Rows from block 5 of a small self-supervised image encoder, named by matrix and row number. Rows with one number within an expert belong to one neuron, the router's apart. Each number is 128 + 24 x the weight over its row's rms, rounded and kept within 0 to 255. All counts start at 0. Numbers have three digits each. After the name is the row's rms in percent of the matrix's.
Before each expert's rows are labels from the 100 images, of 14848, where the router gives the expert most weight on average: "responds to" is what is common among them. Only what is clearly more common there than usual is listed. The data: rendered solids tumbling over patterned floors.
# router: router (model.blocks.5.mlp.router.weight, 32x128, trained with AdamW), inputs 0-127
# up: expert up (model.blocks.5.mlp.up, 32x64x128), inputs 0-127
# down: expert down (model.blocks.5.mlp.down, 32x128x64, transposed), outputs 0-127

# expert 14
responds to: count: one
router.14 099:152145122113160141160082112143125117123112102125083110124140138104129121119113130142173094161135097163104151132164161111108138152133130166142139115139131180106131103140077142142109182154185118151156163173142133098112143105134152066100129129151140163147156155086135087165127115114095111172152163155144159151156128122098121090138100141133112121137143134120107128114123124140135132106119
up.1 085:105156130139120100126115084159141112105121193129113149121133122109148129131124155102109129067105126165120158142142142092124135156141170111141151139122111166138176148135095106133110072149130095135076141135136152106114171109135105121121142127136112154132154063140141130112122111097112096141135110196083118164167090134155146104103116160132159152135136113144106126129159144130107139122105
down.1 084:094129122109132116147126149130077095124121132135126145081145111119130124134132147130101147133085160069114121152128155084106120083162131093103165146115127126159122112112135104138112145130153110080137139100129103105097118130088175142073156142167155119093129135137114105133129123139155135134114119168141142157192148136124133137151138058142118159139142147151093168127124114077159111132134
up.2 111:142132091135117094116155069103124100116130135131099136113091123145124113126119095124097140123133137181126147137122155097109113117129126157137118157142123131141121087125108164071096118128130156126125143162106099143162158123140150133080121163172154111119142143107129102066138088179138153177140123124154154145114148181152101157157121108126160129126133140164165147091104166121136115093125
down.2 110:136129123164109126168142154139150105102122092107132128115140120146151171127114087136098115118142092109095150137089135095110120126105097139106079146155109138111145123096112112155122127125123153126084137104150164128153107125134134162142118122100144173157150091130136180119124162148128135128153176164134084176127082148116106133129128115110087117137112122169100155171116114121098134188083
up.3 109:145140150122143121145125122124136127142127157131080177133115138125133134124112112097124149147106131103152155102153131131149139133161125137129127166179098141140118095073152095128109168097120163140152165145131121134121084129098117149111155061115144126138156115113128147169126143123117115128128124131133086116174148161133064115105084143148084128084105079181092119117126123134172135158133
down.3 103:148134145124185137105114099121095119117109118140111147177069141110080084134127121146137142159157105126071189114144157107158094117112145138183147144099102119121116114127153130138113132154096132167114112165107143130133108167151093141118149141141132150135134124130138095136145132165179136138132137140097114132112137069124076095101130147118109129089115143150125110126147146128111107082145
up.4 094:116144120156096118148111141115120120122122113053140158181126111141067103099117169148145091159147164118103129084136159158125126112126161124150119125117159120161129087136122113134153115123156104148171170167140138088119144124087136142153101159148160161144137134107126148167142122129113166107142147112157133149155082122082140116154109110134096135101122110110142147127136143111152081106126
down.4 095:101138152132139093112119109111128139121133142126161169146118121145100160114122098128107150156112153173192198077118170108122120095147096108114109156163126115114115117167133142107106130114103129140131105170135123146154173144138138130096096148089148136112090082138083131140123110068146127128111101117159134114118072154099115111134157143145152100120131110116110135152132133121105145161145
up.5 106:114150167120127137121132100140102100136063161098139153118142086098099149135119137130133096108128150165123134144126137126121143116147140118114134155133111123138124101093059097145112120151164111104148166175134148132112141107143118162155093177085132173120146112085113151145114106128138150109090127098093179123146092138072127118145163150156125138131116097129127123150124153179123138110101
down.5 102:100121131110134137128172139095135121111140125108133170140063100141096143109128077117153120123107152125139089126102137132076136100112129125123149150127139117138104118098151128111135151141122140107131173108106147162133144127176110173163146140152157114118083115132088115149150106155153101175114142132121135167166109109128082156100119106149146106097079143160094107154119145141111143186146
up.6 112:116088109081103121167132106100127104177119122102108114081166119170119136119119158145154134104142162182154111107119154138114136111171116117105124122142114127142131116132166144118082114127159101158105104148090123125124163110116145065133095141124164156131158147155118084093135155134106096127139119120182148102094144160134140129169099122114177140091101145134148118124131144110129120130147
down.6 103:139119131140103141122164128113147110128118138101113122156128107102167131129164138135131154122116137127122108155094147168129145126106091048142088110110185091133082159125139171129141169099137132096121125169144151164119120174110143075159128106138123142139109135135101158129149118106128166116148164106134161177107092155117105137135179120141135086150103142157104121099153145115133148138133

# expert 13
responds to: blue object; its colour: blue
router.13 112:104131107119133098119145145128111082106139052158159102129126160118129132151146099135171109138154094126119126105127095155177141141164085117148137108117177115128134147109117084100093142126098119147146119141129133145113136138179106105132108153159148132140128152147079058143129179122134127138171133140074125178147132107103145117115105127129112109126137161125099131107153117087114119124124
up.0 103:113155160116152128149135115144135139123176161139108138161146085114092137126112110115143129115121108102133129102103110143141147119114194136114130129112129088090040119124138100147144114106139159071133135137148138142151125092100120123111099153166099119147148122120182073134119151097103110149160094148119142122129138117132102116120113115104151131145091182097108154128162140154145131143171
down.0 099:124108113101137154095132107145127107134125155142106137143138153131120114131090131124126125158152126129188141080164126144123113136176162170083156128145129088125136150138120159097152150167122143113101111135201107144138155136132133086176126159065126132140099128144111086155113116147130122126110125070123100172115122099128117134141101110143152138173120118137112128130107118188111154149116
up.1 101:155108110128092113090130137137124157150123157150157135115117104112154155134137119080116105108108080086151130138123108115165110106123119097172125176130146149108135147140134089123112134137122097118093081155118082110123189143100160121164126132149110087119113131125165121100170156144158143110117093118125126109101132098097123145139097105128163143091128135130126140171114160185143169149147
down.1 099:085059129141115079158117117148117140106152080161076122122079158113100112143094111116088083134098188077108127168121138101162127160104125145101137153139095106100144139126124164126148106106149102117114110133116138132118154134087105115098113122083107134168135140121128121138147119162100178149148145114128111140132098132131132151114124081123096142125136156141133143144110127115111145140124
up.2 098:129114139133096148137165172169131119128123169139112124107103091101118176127112136109125104102119138107107146132171123083149154154142096157144118150128133111109144150094132116161139072118160115137161067122133127119142155087151145139127164163145158135142109125106109130119161177112117130109157111137096141091140076111136154121162126118121102132160152126092125122117122137120195139164085
down.2 093:143130141111107149105101087088164100133114108125124115193115126124147136136134130149119132123105155134104163129171118116126108155151117107133090118150092130125151122158095146148159147144118119115118086150137155112068159144139154103117155080186144088157126175144119155117071099113147115111097144148142119152126104084132147077112109133149105143132153168155128103115151148106107121114113
up.3 103:117116103112126082107102127102075097110173163123146127091142182109122110119154133154096139126139127115142069160113121150112119093134129128162168152109135115114152142130122146143104116126143131152132067055120154159141118162123132140129136125117133148121128089081097118152164118139149094118147165135120113177095147146139136157147131171141150170104107129115147138151125133123115164151098
down.3 096:128118091103135113121149142142127105136119091120124128134140138077122164116162122117050163114126121104147166136084113149164085126070118119110112144114149122122168152132138119116105147132168119100156166147107111131166154140131109115129114068126119115101138117123114159126094126128124146137121118161132148103129089122149104160113105143176148104111091167134106103166136112130143199153136
up.4 096:139152096122103148108107097141136138112162134160137154134178125143177100141141144111117120122116170164130099104124131147149143152125113097149112112127104118129052141128120142114132098101130119105112124145110160139102106147100108165118086163153150109115131165142177115132109134147105141197135087109144136126148090135148071167109111109135127132083111117161118117153144115102170087124138
down.4 100:102165120185143107130086137144129131133168158105118140088066125139116148157122113105133117145130093109138116124110107134119122080103139147115126120126134118125135140114074180135111146097137107117103120113138132130180128113117132103118125165148113127108141140100126132102137086135127165094124115115159111176129160121127178100115108111148136118195173106086164083142129164160122110142095
up.5 107:161160155067108147145117145116155109118113085120194129102112172107109105144134094105143129135125135127125106133136122134125137097087105128116166074117133140083156175086161095120124135113159139131078124155104157159123111120153153129157120173128122162117101165152102096110138129100126138094110133122112134122142171109113114135122143137103121138168141083093121159148141139158106093132126
down.5 111:133122174115084135133098123117154125114143096143135120091135113159135131101142126109111108117098140144176105106132099106169154125106142143171139151133091142143085150180091102134143170130110094157145161125113156125121156144168138174168101108136173167109139157121125120114145104119116150153140087151142139139118101092132107120103137095094155105096133155127145153133109151171077146152120

# expert 16
responds to: count: one
router.16 077:153131118116099119098101176126083142136110142114131187093148074089127124141128166133121122146130106078093164115150166093142089125165128116135131072129125127109153138131104135085171155110123097111094118129124095116122133104106123130132153104137139147177152143093145143120114116110135113143153128137111125103162128099130126081155086192134126137160133134124094140111130177145117110148123
up.2 093:153133149119106134129125078167136097135131129149134110091110109109101159118149139093085086134087110180116140121127154121135171159101158157108155168120146081140136166164121103136142136143118182173149138125143159134128119168128112107150128147102090140099128117124163177179149095107132152099103135127115140115121140117072146155132091112128095142131147123130140113107116148154154105123100
down.2 095:146115141153112148079096158135136086126121167137114114136109119142129108099138156142104094142165110144122122191096152167126174119103115128117114124106115136124142143081104150144147099071099117123082191119134098118113134167152111121116093123162104139129140113143132094146162112171129117128117129091132104130131159128134173135096136144154138168125121121110120136177126104154067142122113
up.3 110:100141135136127128105132125149113126110145127126129075139162119115153149127125107115141121117115088153109093135184143106181108105112143133132154165158082128150119106128134113157180138176170093123148140113122127147106101083115128186215147140095092131141133119179152150111131143107105126129143102112103117123115129132096125130087100157109121116157142142149122142133128128132125127110066
down.3 099:137120123139160132122137179120152171153135106113143125143145122156118147106155143139130136097168098094109091128113140102118088137096124116125101126089104107110177110086098097125177162095114153132114104190122148142151121101133151125130167125146112135157170136130089173137108077101156149102131122136142125113125170139110133144114137109120087086148098124162120148166159149098126105124098
up.4 089:080108206159108138125131117167153104159188116133119112096169157110104119122135108131125163120138133119114139102114111138131135154078117096116155154109129152148133121143133136118126131094139138122129167108123165138115085162182142118149121111153118128109119102118119082127148115084152150078125122128135129128135120131139136166095123177104095141121118124057129101108134167164102119140114
down.4 085:109147156113135119120106129126132148116122138117148107136129089143135124146127119121132120133177107143153120142145144150131146070091158129146161108130125133123169109096137139142136151094107117105102141099142124123105137098201113139099129106138114147161116144124144096166126110084151131144159096154129135070188108133140137107143142140176096119124124094115155130075110075086108155100068
up.5 094:110127156118181124149119093123117145133120131082107137087176151198113117134138128118099117117134144134150093110142127135115132127091163130099123119095143146115102133151156138115079109149101110111128126163129127067106081095134134104102100160173115155140170153102104126152111140139149165125111135125125168142124116157146152139100106119147104110121132116191089151123122157126148087158122
down.5 084:118131103134131144135113125143132122138162168084124142108102139180133121162159175160143122134153147126139132178083161082130119123134144125147092112122157091106122168118091145105145142119141116136144124109158147135086119136122101153104126111122106131136079115104134063145136119134116119128152113175142131131095115111067119100146188158132101092131119099122097086125099151127101108100156
up.6 108:160127098126118136091172162082121146111115064128108145164181106122123140134129118129106135112110124083130111083148102137115138164091144182102108120112140112123159153110114152117183125121140126149147105082118141107131119090131134115157096098109099078123116124136104175123141112122144149142188099124134169150108144121123113149120147091129125149182119103137108153139131125156138119160133
down.6 108:170146139103119119130122146144120118124138145122131155130105102103095118174114111114145116095083138185141086119120117106100109171101093113181137155122169081148107119111103143136105168150121151160090130134138094134111105134116178090089098156153164124107122127131122118117098135141133162118103144142139159160120161093145132115095064101123093115137115130082145122141124144117112118158148
up.7 088:101112141146140121135140132159136112147161116135181072153101142042096157129153097146149131117119133100135113174114139151128144119124125074128125147129148094128125128138132131123191128091077126109160133151145126157098133106134104132068097132131107136150118104096148143095156162138153135100121113129142173145149149142128098165105126130148133122128149127102163119135103089123117076125139
down.7 093:134143108151121114123142113077140127149181160062123102082110117126181118153096113122131095084142132136115157127171150132115133157136147139124089113144131115155142090080126118160121165106160149131112126127128132109081170123158128137098155157193157112149113112142134104127101127142104124111125126146143143091139120144137141152097115128191151114131148101131097083093130118124143147104132

# expert 18
responds to: light from behind the scene; count: four
router.18 123:093133144153124184130128151158143074151185140111135125164122098095076159139107077104116127101133128132138132172080121097097106116135164146112112157153136117140111102113136126143111147103160147139129094112132139138153105134111092110150164190120134124136123104175141102124124162128126126149149131143095172113114118106124180156090122147111124116074108144143122169141118135126117127127149
up.4 107:143102153118143115107084127128141115121123185131189171095088147127173119112165110087140154130158093118141142138145138117108124124118091127129110094129126128120147097139115125077175169131143119175104117135085130159126122137139123157079130169136130106134138107125107152105114115144132103115105117130119121131112118108167122162112132104141112148144193106067135160113126121178138145103097
down.4 127:154142109100144146153174118126108112085145171141147143132150126118091159131125118132120134137136093124127127140139113105090151121135136121159136132108130109116137138162124119123111133156145116130148162135121148086111131125180075121132166151120128151134142129119140185104109101145135122159150151140100128177127135136142158103101123169135136116107162067144116126169115130111107244149122
up.5 106:136133178114144122125170118140132126153115157097170136113114132111139114123138141122109161131173094075155114101157132119146130072118159165095132163123133132162125071135104141193130139076128102108118136112136132104137107104139126138109125103125129135131153149135101107094147154152097123200154087100156107119124130130120158097111129120145119144141123090130197112129105128089119142130122
down.5 108:161146088091144088140122088088074104158159134172100152111131150129125137085134146149114138122125133151148133120065119094123113126106111088140134188123095166140125105113125117118099175123187168156111113172163118127094149136129106117107142126155107162095121153088135145130134110145166133121153117132118128119122116130128120081108143125157115122133148085104113166121143131116106148149130
up.6 102:115116104157134123122126177127128126125154078188119131129094138175136149150130124089115139138164134113101129120144143119206082155134129144102139144140144130103138116131132087118091121153122128121150178120108134127101101115123102128132144191096136139124131091144120091150102125144119120119137106124085125162163170126102109112155169150156111115149142192094095132111122126122103117094151
down.6 098:124140149120100155093115119163145122103141157139103159167144108138122043109136159113117140140096092112097174140125085123167143132114144146134153120158148087107105172184143123128122135108128099139118165068136136151117167112152175116108108106137125126140136161146097147114158171124155173154092108124138116161137117135152144121156143109135129129148131165152142153145144138157132130116145
up.7 088:157155175110111120144112110147143133104119128110138121140130139116139129125098156116110098122113116174125152119153133136119178127124146109113153119100144127173097157139108167137155119168142168152137107123120130105131116111150128120097137140188144144115131148137181108069130141133107172088108138099085072114102176118108095115110105086080107096106141149161127140098134136133100144103169
down.7 084:148126135133140098121088124133123130148099107107091138204109096115111174162137124092120116147164107123141133139123134129113078137136135122154094128140148103121083113130179144125117119104118159159130167135114144123136068088119094112130129116142097121127086110122120101149113154168117128106172119161115155149135098123155093146158085073173107136109139129117164103139146113118151090131115
up.8 092:070139117100112117162124091134129117096088111162115094153102149086140094139159139159121135119115130109148095111124149129124144159136111082154106128127114139142154151167142127104111127118102147129105158110149126096116163132130085116096190162123146157142096132141180163099128118183136115121106096099138109121112124177163135155157156145116112139087102176138119093119129107147134142123133
down.8 083:091126146124172106146110148099118108094141119143125145108141119094129124097104121127118124080126122155146133085181120099105104163141131171107162076126093128133135128090151118148134086145127146130151134103098127120108099101097172183133102138120149152130089135124151187113138138168131118133141126165127150160131126086138087126125118122096141139132164174132162121127098132111116072100112
up.9 100:120163136137130101131138109104119121137131112089132109126147142129140147130112191136123124184111119174115107154124099146126120128148096160132097160119104126160183090142122120112120145088137122151122134153137118099118125141135150162138199104077116133146128129084135172162089074123123120157164172143113136097082121143115094114073119104125123136097124098135121111106155131138157113158135
down.9 105:130124130129109164122143148162109167156093109054144105152095128154118125103158093128128117108141092105125102110078119132128110149133151166182104154108162096091106120111168134185169138141133120090139109135154155133112075131168110144138114125186114143116081131126106130152107117115130105093117113111152117111109115135106146164153155133123126137130129141132096138095131104118104100125098

# expert 15
responds to: count: four; white object; pink object; its colour: white
router.15 116:129103120142097119093130109125130075141159094159087127108125092181155125164113093119088157159116117185101132157153109142155158107153144099133176154134123133138116135128150103102102097158147154116114136123150133150145181130119128102110120150117136105149131131121105108104130127152126140079138125117164128135138158102124134147164165136107202132137140107125129085106154116136127075161117
up.3 096:180128126116135105131090131147114165117112154095105089116123119098120129134116145103144105141142116126139122113157144116126120129135120119157140085076154141144172125117120125122131148116124070157132159149166137152159151099116127134128098139138122170104159171052118128130072177135131125160123115143082149146128137107120092110176134128121059153128141128162132148128136126088122145118086
down.3 102:120161109111138106130128113148138118105084109120123108166112082124135146119165073129136161122153158128147106124131130129133130158128116114131136152139134141126100155142106100113137117062155120140114153136097179096170120130129155152155135147132142121114111113055143155163124109079127129149163125159119144146115134130127162100093144133124111100119132135142122167174160065108138158186158
up.4 096:149113103124140157127100117130115078135145103101121117084147141137163135103126118118152111143150146134150122147159111099117112063130100134131153160139119123105149149113122149163108156134094174163055117107133126110143144149142149087118163147155096127138156116117125144134150108162111143140096083129161125145106111148162054109138093126150141136148108072150125113133122099126121165096109
down.4 096:202151162128094096118145174113126102129123139122148140109110148136114093132136127128100113106114100147150153101103103128127157109123135147106146153167156130137128109160134144137083161107134090134132179113092065109121105123166146128137142142115170105143130138142163130114087157136136132120143121121153115144121168109115158150191117111144147146098103088160121108154124094098109078145135
up.5 099:143154106093117122116155072104134122136102143121093163132100131151096061145119125145121144124139199147130084133134140132115118132127118107136135138164143139155154100148146146133159121165143093132096066115141141131140130132128121138115112154132156085170116140115119157116108084185143079133171118113136111109112163122147145184117123136127124103143117084119110134135120155162125086141100
down.5 100:147111105100119131125135101143096123125135169102128126143131105138121121166114086161145139144140136145172106089078119131113133115128201133118132145134110110111133156140168145166148176160114080124150068139182092121095097173087124155130108116113164079135117124110099117141112151139133128134095104173129114106114117139120100120133129126121087153117150152145149101139093145120111088136122
up.6 082:087080150101123142146122075090078121118146107141162091105126134146110130099121108123173141104133142127117131142127159118112142156152095084119102126121119139192101143126122172143112146133153132175094156152111145141136099114114175117120113161128148109135081133126151148152149189169115181146105102156106103148116155157156107125122126144120087111094136143128126130142118160122110140140121
down.6 088:112116134122152125124099151166163133113128160167085136091134108120115152141112138101100139155169093107122134096151107144123132110135068139101183175111173134105091159128164165143097142138141115123142130080130122134122129110072138095083113103097118135149140085135144106129119143129122148138126140163142110077106110119121116157175110108135141108175080124147117152132129115157129120100141
up.7 101:158107105124134128150110194119125098117122134168120096147102127151140149133117084087128120119115120149109120093113137104190148137113125120141149128108129093099127142100152046114121107092125152171119108122141142132117149130121137135128151164098130115123144128105128130131177182156121167129168137117123092127146117098142141160117105112146091140194116127135124147109119168082145125173115
down.7 101:097133109137108141128063112094122087133154105136156126134142110140116124186130122143143141091102147088101165132122105138135118110120139151170108119160144184087135160166108120139122129151152095133110097164169131108133183123118134125155133101121121135127176098127112109110109124127113163124100142119098135138141118139144097106087117143137125067096080117093133153116120094129094114174145
up.8 100:125142163121132119116161040105154115124096174116150124145152136137128130125123084105126126128118112155122137097123120133091147162141131149128131146105152123152129111141093156103129128157115104120103082124141130139141104105157140141149118159088115162144156111107153120146119118130169181100112129153080131091122163133123134168110113151129160162074144085146152111154130110148074092132156
down.8 092:123100127130132121149131179148111151137115129131110148131128145137179091126132101147136124119136138132132114173164129147141128142159117104152130182097106156130126129093157124127189137129105152115125083089125112098134152131087094119124085096122123109095060167099106129141112120119194099103095149124109135113112103080122149149151171098143084109144113098140131134152128127088134133131144

# expert 31
responds to: count: one
router.31 105:122099182097130111114129127150140117107200137088136156085160106088113093123098149138153141113148109082136112169076117100107105142113124183144134155126116133132153094123130093114170128110124105141116153117093128121118135111115112142107166179118120142114130115172137123105139131119135140139101133116094160150134132106127142122108108141096131087146128141114134216133119145154158121146134
up.1 095:088130138138125116135086142112121122116117127161121089139148098130158104164141096133145144148098150136133119116139153155170138168122104116127125135135138161093122151107117163104117066153129160099181156148104153137163177098132133136157159078071108106062120103181124149128120093132147097133129171117111116118112132140144113125152140099140155125130139108121114118127126157091086120112150
down.1 100:129137154119148103151169174107151125136107109140114117109108131141123138122092099074135090138143104166105137161146170114135120113117092142138151143113101129112192093100107078139160100151150127110104114167128126110140167131095112124141136123133162141114154108148126126109124114156101111131118131109113090117130186140166069147152138128117155082143132161162119088110106104125185129137118
up.2 104:152129111177164158167122104125138097096130088132118131182144131125146109134120152145104142131109135133129117142089153143135121097121128129185110125133149123162098103099128114111136065133137130079159106121116088079141161123118109188123141122128102144112109106091119108138133112107129149102118177136153191157121153102134114123101121080130132117099140101160129147118146166136118099087138
down.2 091:101139152134148135129133131122104130158112085095162165136121126133125121163138119152114121081097144095129126161190101133138114111112103160096129148153154150117097117106142115126183098121146145146123151109114105094170132148119104121138128123120107113140091119126108110166074098174125135158161141097150115180137110164184140166144141163169101112121086104162143113132117110105138132129154
up.3 090:114157145111149156117098139153135200164146132087143145141126138108149092126136125101118133124133165095164095138143134107120122139095163169108141176080111128141098104111175175170093137088129112058162115138138137082105130121097104122084114161122129137124118131124122101101118122135130119115115152139167167108121130136150147104130126084131111131177113119119136112124126116086120148146136
down.3 098:146101131124131136132107079124145108132154101119098149169155158085116150093179102132063141138108177114126127127138157117161129130122096166116131132118105135134160148137125171119095101170090112131122115139110188087129111118080124090129118112130127114125130138137103178125094141099156150148119128142125130146122147133139151147130164163100125141120137120129094185118156140116127058139136
up.4 094:135141124125109125129130139159152120114116155093174149164117107125110187086139087150112099093140077070124107139169155122103143118100095064139106163141092142112109151121132125145170168150136109098154134153116161120123103127165136117127109164104137126139143090101122119152117127126125162125099120156181156114135136144086093110150157139104109116112111158153154116116126123121126110160146
down.4 096:153123134154128115123127155156097165135170117117138103132106109144124188115141099172097173088185137147139170124053100085132106160157118119099130159114172136166133125102105116158092092148137161087146099128116108111116118137129137119135145154121151150119165126123131128165100167118133124087109137161139126113155148146153091133121124147129152131113097151123109137122125118160131159154146
up.5 104:104127132145116190122163140141136098143158138141102159139136151134087081177128107145116141146154118132124119181132111142119100155162125113096168136135112117128132098126114170141147125123079116103101101069142152091141121123129089094069099097140148077098133121179082158125116143134112121141142125129131116142135135157193145148128105098150131136116147118134097144112144126110146104121117
down.5 100:103116086136095126138118107166097127126144126155124146117129162166100113086130104159130154127110141165106175120146143104170131128147077152150094127128147113118129151111160142181136102148101156099143156130142122103140153113133121153120084121116146064167126100174154108113139146148121133154096126134140088099109122189144146096142175109114124128141141081127088151115137126161114138112129
up.6 094:115126122127124093143098113102120075153136130104145084140120100106137145159140114151130150137102103139087149125141135148140137171098168124158117099141105138103114092077109116097166139146135170109151141091127115122116122125110118131126139140115104137122132083135101163157110137150126091090159082102145139119146153144154087154128108097134128095174165103165121145121138107104208145155132
down.6 096:144163125161162071134181131092082110097158139142124123091157152141106168140114099115123117102094100116136181143135133149148133144147118154171110177068109123128098119130147091123125120148141147136095185135126110112157148113117152102145126114125130115146138115196157107139128133116149124131127123093102102122149135117117165121145108172124114105115173098138161126100137146118133106123148

# expert 29
responds to: count: one
router.29 088:109089123125082138154105185124102144140157170133134123092141150142137135089142152095172108187139126081153096110140117128134109153150130145136121115080138136106149145145132150167124136171112129135127135151094111134118149112135132142118148092095162141156122119175152122112126166088135115080132148119093090118148144110108164100138125110145132149136156168106108147107143184145098158144106
up.1 101:102149100113115126152150087134131186149134135158167085076161160125113157130114142117128100116161109136131135148093108143131113113140148122130181099096138131160137163141086109138102149119113134107088104103144129144133142083163132101122149136147104132124148164132104169108104084142170176131091160147108152150145135131097108103102120166143108137112146108084163104154143142132120103109137
down.1 095:117156146111143135107158097087136153101133122131123168193154116154101051134132091110108139117094172092145129163100130103150144148135128131123100150130095107144143093144095113118151083119086128109107088097142136128140127134126091176170096108171135127091126110107094098140145154145104113107127119134122154120149135114150081144104097139098140114141100128129167138106119120150123126140111
up.2 100:101108107116109144139108137137124143117130100128151107113171092133143173119122148171089132117141101096109121110092127127125102154165125125115171158171097115160069081128134124134157124122105134089158126112094117133129099126092119158172166132129140117142113101111170135144132135150118161092158127127100176137103143163167088098145155167130109126119121203141143150133111133139107146125123
down.2 105:144134116141113098120132130111130150119073082149127089086181096124155076121134158126093140110174089126113194122140151110133133151104143116081165126092121108120180126163125141122130144147123126095166119125106107149149116084108094109102120136117122160150104137105122147163132119136128135122136129160098133099120130145108155121161113110119099126136125124093140105119150116073174111080134
up.3 099:095134147121116147152130089116139071120092134138133140114176131104099119158135133145115140148155204123134093153116134151091138120141116098165104150169117099144157136156116166131113095157142108154081104110153145109118137121131099131136167147100136127180102139122108127120107096194126145104168143136144115122166162123121136142136104108124093113153125163159086127082136130151124115132142
down.3 102:110132092174151167133097149121137112097184170096123104108088165084143136105153133099134108129119144092115163132108105156161105110137176119137111165093151140144157159124087129111110120124151093134152146148157146130113126096147128141151103142139096142116142091162154111133123147119123132152134070174149106128134124150097125111120072119130102149160114096145124124117128087171123146144148
up.4 096:105128135125086111107136108154136132107161172127123104133119152122142162122118081150113119124110123137125110140132116127165126107127117134148139176120146128093197122129153164195110142120116135170107144137131131114112095177148154115120128147126127145121121104108137108123081128095156172104105077119094072143146110081160140141136160144127157119154119116125124185105117126156114138070110
down.4 087:164149128169102127132057127131147180094142157146156125102133144175123074139103112163166152124140135101106085117153105151142104109122153133145124142127098095081167147136133111117147106125144153174154110101165106128076125171112129139117096101139109137121113131147119119120114167139089126121114131133115128161108145133153126112115174160093121139123142125121139164145126122167082152153136
up.5 107:126130126118101141140161093162138118118059122170149141131137148132090185131123164118113118138127107114148141122158137138127130149077119128104130107107105135178095129090132137130114177137136085155107128135082154144100067127131128158127140063128113148107146119161084131124130118127148154097191150146130107119139118139162126102118129123109102110118139070149148134146123102127130119171115
down.5 111:141154142105151164146122101080125139098103142131112119124140104075149091149131117172124177081130097136103147125117110111099076123130095124201137113109152155115140129088129125086157143115113150124159160140134133135114090135126137108108147115135133151106123117167154150147111177129151139094152107135158125143112132112129122150110105087124120128167141128128110131096156120152122196108177
up.6 098:091117105130135158130174116142133098108092137170188120161122124119113129127122135145126155123145098148072160105166159131112124135139127158091112149148096127138144124165127144152112080116111119098140113112156110148126177145168084185128083150127149116115135101095146113113122122135090110110182081141107121126145141096126153082144125088107133108147142170153121124100141119127151125106128
down.6 102:134110125097106129097130128109101120096103104104140132082155159127206133143143151158146093146130162131133094195140161135119169130136150102138130076099135153141140121167135121120092135182132113132134092176176137104123123098102112121084139122119127131121114157119124110110169122131098135129095121143104144097128127114106138123106090148122129136075163103132149129124106133164110132136175

# expert 2
responds to: count: one
router.2 093:180157157156114134118105106071132180103104119122117138102130132095155128100158152111150151127086142127174132140130145166111124132129128064126126109090107159113127149124082144119125120146110087140127150111086139097123124127089130117107110136170081147109118153110098161093118120112117120136125099096154136116154112134165153128111148128163163159180167103122129095110149130122119123144089
up.1 088:144138130089126130153102126117137144151138103117119100133115154132121047126160119114112152161141129153112144107134120115204173119157124119117118165110079106152076181122153159172084106094135128104156117138154133109154168141149117089131135163124133127115126127150124093148135142140138114137172099093119147118133146171170116130097125147149113134127151127129087122147123151079124116145128
down.1 090:137153097155182148149108171141115115075116100161115138121149118115077123152139143121126141113111150135129080095133156153115148143113117151121152157122088116151124095182106124092089162096131111125106092110127124118101135125089128142189119142110125144113168130108144147128150122132121127135119117131122144126132145173127156131094160147128114107106132080121205111147145155097156134155164
up.2 103:120116150130135107115144115138141137134147094104124129133087132110135129128125136147127133081119127142165136161153130110146123118149116101082151181121151142141109171154084166135137121152132085085136104138111102103135143108105091165126124146123164135139101151149145140146082094155072146116150126147117175104106090134126146130183129131182110136153124124118096185105109123112164148073150
down.2 102:151163121153087102155127131145114137105150111157110108101115094150131184126080113148156129177153123122146120118126102132104158153123141117141103125102094118086173094151096146166101117105113073089128112126105111122137133182142079111104119132104113125148134113133131151141097144102174142150127130155133127144152142133146177112133140145112117132110125121084095159086125182097103139109114
up.3 106:130120101105140155141170152131113098150112181142157171123102116117177114100126130158096158146107124130104110146188128125157129111108125119121102112137138137159126108121093126174133120098115132144140121154143144148108088146090151147139115093127092138124140140151103123116121092155104114133142133146112111153136091151160147079131178103140062148137121161121144083098146112083137132080155
down.3 105:143153126140127117138128163133136111140143149106076140123098095142134120077139136127105148143125111105141119069134125120189129102089102062109123133092153160139174094107112144115143120109126153135123135124109163096123103117106090127172142119169109100118109106136146169136141110087124157141121088141172139124140126147153161116098114157120157154147084166146145138151106158143092133092139
up.4 099:156089129117175140123156096121120068118113126118105139118128125127086090083105091146128111122162169114149139093145150125167114121139150160076153140139112133160151111129151125102139099114142089115114108134147155155132154172180116140111105126144109120097133146129106110142114137137125152135122098103145136128109132093148115143106164146142118145134156102118199072138128082083143151125101
down.4 099:147148114148102115134119101099145069119112112117089124133097096142135138102122161112138153085159107102144091138117162159104157067114103136123106140151101139108123100143078146104115132131129166124122143168094123137126143145109125079080149109143143116117142141124102198146148107106145081126111095111135120128115125132131146091145143101085127153155116089129177149132120158120132094150103
up.5 098:118105199140125117166125095148115095139159168103162151175165127130171147151124098139140096097142149150150106122153133128103097095107125109097134111136143125155157146165074125131099172110074119117130149140109129115112148113135111183124113178123103101134139108147140161150127096092134134127149099143122092131156139130137121099127126083095134140113151133114135128158141120106107113095171
down.5 100:113126150133143104113113110166134132091079129151148094145156157133093163147126179078174130141140149146139094107140111106131148064109136136165130127129151111129114122096120120147148084115125088139132127125116084132147140168099119122153108137148132131133173144109140088126108126130127128150152112153115097097175107100095155142155102204123124108128150136172109141130143145154129123110088
up.6 107:123162154124128142122084095138133106162132102137144095206144162138125117120130112177116128136157145131104137137149135148141112122139200117101104135127107108161145097164092158148135144055130110132104126159143126108127159102117135130151101122117094121086175144133134128090100139085129178122139154121122131125093115171119118128084128147151131144121137120109151097163125121149123109090150
down.6 094:117146127074130105116104112159120082132147126156130134161192107147129106149147119073153146123103141115145123140116128132124122101137140110148152151136127147137132100136062122137126142081110111115128151129134111091137174124164102166143139113162130086120165140142102121094132124180164122126102100149147083133124144171101102124111134126129141076103166128167187137126145100133159135107136